A small CTC audio transcriber, trained from scratch.
Training: muon at rate 0.012, 4900 steps, batches of 64.
Rows from block 4, named by matrix and row number. Rows with one number belong to one neuron. Each number is 500 + 25 x the weight over its row's rms, rounded and kept within 0 to 999. All counts start at 0. Numbers have three digits each. After the name is the row's rms in percent of the matrix's.
# gate: first MLP gate (model.blocks.4.ff1.gate.weight, 1024x384), inputs 165-219
# fc1: first MLP up (model.blocks.4.ff1.fc1.weight, 1024x384), inputs 165-219
# fc2: first MLP down (model.blocks.4.ff1.fc2.weight, 384x1024, transposed), outputs 165-219
gate.744 115:508470571500478500500500500517485500443530500500515439500592500478500564477500500468507500495500500473500451465480500500500500527484478509465545445514500535495500503
fc1.744 115:502500500507462449500500500439507500532467540495500500500446500500447500525492500500453500496435500482430530533500493517562490562500529446500500487500533502500500447
fc2.744 107:505500500451491444500500466538451512557500472500441486503535544500500500500511506500500500500522495500500500444545500500498449500507500500539500500481530473500460452
gate.745 103:515504500500487500500571476536541551531500500500500500500500500467500500505488500538500462504500500467525500557520500431500500476500493464500499515533500477492500464
fc1.745 107:551532519500500500468500541522485500500481500500474455488502464527536500435500449500500428497512500489433495500490500463500500500502482500489565500500426500500546447
fc2.745 102:500500481500464500500474500541500570544500472515536500425471454503503500500549530500500452527452501500500502500500500500468528535473484485500500500552500471500500500
gate.746 109:482500500500500500500500543505490500500500539490492475500545470436522500500500441500446450463512500475500500500537500445500491500540526500498500476500554500518500546
fc1.746 118:572500476490494484500500498500500483500500525500500543565500534477523563500500500500484500500510500500425487483573508472500500468514525446474514493500500500530469537
fc2.746 128:488500425500471537528454500483500510514537500500500500492500500531521500513561496511410500519500504500416532500500451494465529500500487487500500487483446483555500492
gate.747 085:500489564513500565510500471500525500454462528500500500531500403500500500493513500500514559500429500475535500558500545487494500500500500520484500501558500500531541500
fc1.747 084:495488500500462493500500464467500522539500455481500500500488500500476500504521534490500500500528499500500469477525500473516466535445500489474500500457500500436528500
fc2.747 084:547500500500500500500505500500500473487444471500500462429500500511475500500500472553500460500502500500500500500500500500491498472500557421500472480503500458596500500
gate.748 118:488472527500564528537437481500499475509573500581504543500481500468500500479473500500500500439500571500500500499485537525489516502500520500500552500500500500500436500
fc1.748 119:500394522500500502450500410500441500500500548500500472470484500500500500491500518529500500500500500500500500500500531500500500500465492500500500461528513500500409498
fc2.748 127:517480462500487500500504500476500519500500550561473500533500512476523589500500500500486518500500500465499500500500545534500500503500503494526500500500500486500500500
gate.749 125:526500541500488500500521500500534475500517509466453516500527500514478475510474500500500498500539500500478506500463500552453512500519534500543500453500564454500480500
fc1.749 130:536500466498500500516492500500500496500447500500500504537500531500507500551458500500500500500500534429438546500500500515500500477489514506500495500488531530500496500
fc2.749 131:521528500500456500521551509424531500443460536485500537503520500528500491500493462500514473479490528496551438544500480500463455519499522512500500500500500504500500500
gate.750 125:500488500500500471500500500470533500500500500546500494496499500500500500500500500439538529527524471500504500500500427500500521500491515500575500500495434500524507520
fc1.750 127:500545500500467500500500500500481500500498513500450502478500500500490538472500479500539457541500500458539477486487500497500500500500490496500515500552468500500500500
fc2.750 137:475500500464500479500500472500500500500458500500500519540506509519500500500500501544500471480500502500500435461514502500489477500500500500500500469500500488559511500
gate.751 127:500500500500511504456500537551500500500500500544498466500500500453500500505464486500500500500500500472500500524523500522500463517504438500500500500462445500562500500
fc1.751 133:467480500500500565500500500514500519486507500494500500503500500497455490527500500514472477500490500500519500449500508500500500500500500500537500500539500500483524538
fc2.751 143:454511500541467500517454500500484500475500491473519447472500494553486500500500502525500500500500500500500484490500488500432541517545500531500500494541506500541500500
gate.752 132:482504501500500493500500529471558500500500517497553451500434500493480530500479500500500500494500500533500500472513508555500511500509500503574489500500524517523486500
fc1.752 117:500500485510500500539500508500473500500500500508456543573500500500500446555500554559556500500486514519488500552516486500520465500500500519476500496500500500523482476
fc2.752 126:511500500529500506513508519500525527500500500500500550500473500453540454476500500502500500500492464500489491500500500493480550500453506518500500500488530489500481500
gate.753 046:500500500467451500451532500528500462544500542500521528500496522500500522500531500500500500500486530479500474527500545527516500500522500500500459500477500473526512486
fc1.753 051:458528458505500500451494583514500500520532550500500500471502500500471500500480500464526521500474527470500500515467500513473485531500500485461521548500500482472487500
fc2.753 041:512438509527500500500500537500486489500500503548548500464466495500453500438517529434500500486527482500459488500500500445500437556530500500525531500538502500500500500
gate.754 114:484485543470500418474500478535500500500458500452500450535560500470497470500500537520523448500500487460494500477520456459500500506500479500570500511500500500500527500
fc1.754 113:500500500516545500500512441442500500500460500457472500516500500500500559469465509500501500539481500479483500500562500500532500500505558500500505500500500500517519500
fc2.754 112:419500471500510500443500500500546513468493517500500500481560486500500491500486494500500500500495500556500500507500539500500440497482490500485500532500500500438464500
gate.755 035:530500500500450500500458500500517500476500500456514458470505500500509500500500500462500500500485500475531500500500500500535528515529540546525545440500500454500523500
fc1.755 036:445500500500507500500504500500470517486500491500516500500500527500500500500559500474458500500500507500521532490500500486521500533534500500500500474500500500500500500
fc2.755 032:552454500500500527514500500500500482500500500495500500500534500500500516536500500500500500500446500534500516462450500486500500500467500516500500500500500500500566500
gate.756 041:500500516500538524547479500500500500500471521500523557500522529507537500500500471498500470474536500485526446500500432500532534521500446532500500500466500542500500503
fc1.756 041:500486413510500480539532457471523500466480500517544448491527530500500500480500500507531508500521500412500475500494484500500500506500518522463473525500474467500500468
fc2.756 039:500500418500500500500500500500550530500500500485516569500544500500462500388500500457500527500476465500500535500528467500500500561500500500500500526527500500500500427
gate.757 104:522529469500473500500571532469534551508500500500500522474482500542591498481503536472498500483500500495505500500495500500500500457533539504533500490500433506489519550
fc1.757 113:500516500500469549509500482543496528500474500472500521500500486500500500500500521478500500477570500500500542499507500500501500485500557500517558489500500524500511495
fc2.757 118:567500496500497456500500500485485519500500515500415554452496500471500527521497477500488464484558508500521483507473500473551509500477500500501481500516513500481469524
gate.758 038:500559500494500476459568500500519477482477500500500500500500500500500590500500500500500500500500500500568500476500500500500500523458485500500500500469500500500437500
fc1.758 042:500500549515500544500500500500500520500500500526500500475440559500500500556500531500500500508522500518448500488500500500500500509500562500500500500465438465500500500
fc2.758 037:500500500500500500500500500500500500500500568529500500500500500450500460514500500521500554500545500542500500500500500500495500500500548465500444477500513500500500500
gate.759 089:500471527489500480500445500537500500481447500500531426500500553500548543500500500455495494500500553500500500500522519517500500500500500522520565500496546533500500500
fc1.759 082:500500500530557472578500500500526500566501500432498500500532500500479565515500500534472463500557500520500500540495500485458500500542471500499537548500463500567500500
fc2.759 084:500508500475448500447479524500500491440500500462530497500504473502502439500500470476541470500505500500500487500528500479500555517500511500458500487500461500545552474
gate.760 129:500500456466500514492568531500556529529539504500511481505500533500453473558500538512497450500487575500500500500500506448500475503479500500486500514500550500500500500
fc1.760 120:500510500500500500500457500549455500496477500500538500481500500493461500500500500469500496467439500462500469500500480488578495500500506500515500500510500538500489485
fc2.760 130:500484500500500478500545502500469530500500535555500460500500500487500500538462505570500523520500471529500484518484500494567548504500520500446494510530488500500495461
gate.761 074:501488466500500439500449478500500503500528522500508536485500524500506500469500555541500584500500502500500500500437500474500506551484500574549473500523428500471569500
fc1.761 080:500558500494500500500473500500500500500530500500484444500500500500515451472500479500450500519541500485464500534577500500503516500500500500500500500500551500500500522
fc2.761 072:512500500500500521456577565500500500500500472500462552543500481524500500440500500500500500500502500487500500488500500500515550500582437500472483495500500500502521459
gate.762 134:500480533479500490500492487472467494499500501528500492500490474500500485492500490496478500500508500500500469500500500500500492532500542500514500460479500500442487492
fc1.762 135:500489500498484500500500525449463497500500504500500479500485500508500500500478500454500522500500550500475500531461500528500456500472491500500492500500500500466507506
fc2.762 141:524483500535508465414500513500500563500527483500500576561500500507500500500500502523500521540448469476484497500532523500500500500485549500499500510500506508450500500
gate.763 136:470488500508529500429500496498500488500500540500531502477450500471455509502539500500477514500500481526469500531517500513480500495497500500480493500500457500495534434
fc1.763 123:520500462472502496512470500500462495538500428521449521475531500500510500526534500500539500500500505500529500500500500514500500500465500513555477500500524487492466500
fc2.763 143:530500516468500498485500544484500459534515464500541532500464493436496504473500500410495469500500512522500536500500480512533524448481448500500502540536500502500466500
gate.764 039:526555531527500500492500522465500491474479526532500439538539542520530539462463500500500514498470479500474500536500542479479500500500456500500458466506500500500470500
fc1.764 045:532518500500514500549500500500515512545500466491455478500540533487500467500470500500449455563500500520472500555524517500477505472500450500500500452500529511500500500
fc2.764 036:500500500517500500500500480500500500530500477500475500481500460500500521458500500500514522500531550500527500512500474500534470500500500525527500500500500512478464500
gate.765 059:500556474500501480536443486507526500500500521519500490439501469500500500500500489458500456500500500500475477500500500527491508505492491492475500500500476500500539536
fc1.765 067:519535500500444497472500500500514500500498500492472460455500500513500535453453484500500500500479500467500473529500576492500494475484500454536537500484500469517463500
fc2.765 059:500526418500441502500542500478526462531500500500482500500469475494500525500488500511474525448531500519500500475500500501500500490547535500500500575500491447500526500
gate.766 096:441500471500527503500512500554500461543500500500551500438500485518499500500500440500500500529497500509500484500500500500495500500500500491500439500500539499500500473
fc1.766 087:521500500500555500480524410500500521500500500500500500500500470503501500500533500500507481500500500500500531500465500517500533500500500508500531481500533490500500500
fc2.766 087:500500515564575466500500491515500500510435578476533518500500500500500524501500465475500500500522500500500505500508500500491500554549530500500526500500557590517500500
gate.767 047:554439437500517505500480500545510500500500506500539479500500500500500507502500511500524449500500547500500470500500479500500500500546468500500500485500500494500500500
fc1.767 051:504500500500531455483526500417529441450500457500536519543500500510464471500500500500472500533496427500500500482500500531480453500535500546500439500445500500500500500
fc2.767 044:500500518500500500500537500500520470537450500506521479500496500444500500500484500520500500500547522500458502476532500438500500518500466494500500549500562535523500550
gate.768 079:500464417500521500500500500500487512500450500489444467500500474540500500500417500500500479510568553504502495500530500489500493500520500421496460500545511452440500500
fc1.768 085:539477457511500500500468582531481500500439500489510500533428464528500562500500512488500507500500532538527500504537500500455468500500500475500500500534500441463500471
fc2.768 083:543436500500500500500500525500480465500538500500452551500567455508500500492500479500500474499458459500500550485474500500500500535500500461503451457500500500500505500
gate.769 070:475500481479500465500479472489500500500500465500452500500505458480453500500500494500500500474500500500530500500500500500546494500500500500500500500427500500500545471
fc1.769 070:447462496538432500500494487555455547500500500500500500494500500500479500500500496529500507457500500500551500490500507541506500500500500475527500500455500528500508441
fc2.769 068:500551500527505479500460500533486500500500470500453543513500472443466500474500500551476500574500527500500500500503500537465497505500500458500507565500528464500500468
gate.770 122:500495500502480500500493500500500520500500549514500500530483494474498500492432535458461551500500488500508500500500500500500500500500465465491498500515494528500545500
fc1.770 116:500507537457513500500500500500500565500500500500513500500500482441545490500500500502530500473500500500477446509500481500500514548560500462495500500531445493555470471
fc2.770 123:500500506534500485500545500500500470516500479500449457509504500500500449500454518498509500500500500500500474500493500472512499500535500500524464471479500500500500554
gate.771 130:425481478500551500525515517500500500500520538500498486500500496500504500509536509526473528451483500500470500500495500535490516512500518472500500500502509507550500460
fc1.771 133:533500489522500527465500536500500528500500525467444500515529500532527481470500500500500500540500502500500500502500500489500500512405500500429552454500472515574485500
fc2.771 131:500500500500508559520500431500512500500500444500500541549500474500554506500505500507454500500459514500450500467503500538499500500500478495500505500469500500500500457
gate.772 112:500500493489473500500519500434496500511500500504485500500500500413465500500503500523500520500500519471500500500500500500500562476500475500500472500461556533500500500
fc1.772 113:476500529500500457426500482500500451506500500544531502542449481500500500500461500500499500500500489500534500487500500500500559500510504500526500500528500456500500434
fc2.772 112:500500500500500500435500500500541500500500500487500550500500500500500500590481514530524435500388500484500500500500542500500448511493500494500500424500500529500488526
gate.773 043:500500492500500500500500479500500490500518462500500500500501517460471536537433500500449439500484500500512523521500466500485500500500500500500500500548500490500500437
fc1.773 049:478544500542500500500500481513472500477433500509463500500500543500568500500500500500500500444444456500500500500500500484495500531507500508518500512471530529500465552
fc2.773 040:500536500500500454500430500500500415492500489500489508500515500500476526443518500500500487500500432500465500500524500425508500500530500530477500500500535472502500500
gate.774 052:439500543500459500500500512494496500452500500467487500500500500500500511467474500500500500500500509500554500500566500500500500510500423504500500469456476500507463452
fc1.774 056:520500500500539500500500500480539535500500500500500484500473500476509500557500500521500500500464500432449500474436500500500500480441500470524518500500535500500500456
fc2.774 050:500500530500500500524500493500500500500453500526484476485463442463500488500500500521500533563437536500500525500449511500500500528500500500500500500500541542500545500
gate.775 094:476500500490500470500518500500570500533500500500500500537500500500500427532508500514500500500500422500477500500500500500480500489500500500476500511500420510527545489
fc1.775 102:500510500466501482450500488500466514500500500500500416421501500500533549500474500500491462500506500471500500545500500500524500477498564544500472485500556500447500524
fc2.775 094:500512500500490556500556500500493500527500500500524467465426419500500500500500500500500438500500500500500505500432500481500468475500500500511462464500521490500513484
gate.776 102:451500478433486500509513500500458533500500551500500500500500488469500500500521572514500489500500500500500556500500463500445498580523500508517464500500500500500481500
fc1.776 105:455491500500496500460528477500504474560500500500485500500509524489500500550562500517500500526477500500531500500467500500500500508527500513500545555500500500457500500
fc2.776 095:500500500500499453500466500472500527516505490527535514500500500500432483435512500530458453513500500472500497500500455491500497445500500500500509500446500500500502500
gate.777 115:551500500500474453500500500500545520500519500480500500500500601500478500536500500500500500500500500478500480504461500520500500514500568500491532435500414489500500515
fc1.777 117:500473500488500513500445490500457507500491500494500500500442500500546519460500510493500500500490471500500509500440500500500500500486500478500500500500465503500474537
fc2.777 115:441495485500465534500500420500500500500510553500502500500560487500500500500500522500500491534500500519500500500500500447500500518493550482500500489532500451493500487
gate.778 091:432488490514460477471499493512500500500500553500500500500500467517486519500500500485500500500488519500500454500500526500500500476500500500483463575500500500466500534
fc1.778 092:517500488500521493500516466500500500541500534494500508500500500500487500500500496500478500488527556500482454500493500515484532500500492469500458500500500458500500500
fc2.778 083:500460534537500516502487500500500500500551531507500488500500500515490500500500469496500500583477500457500533505500535500494500500480563500521474500500500500496500502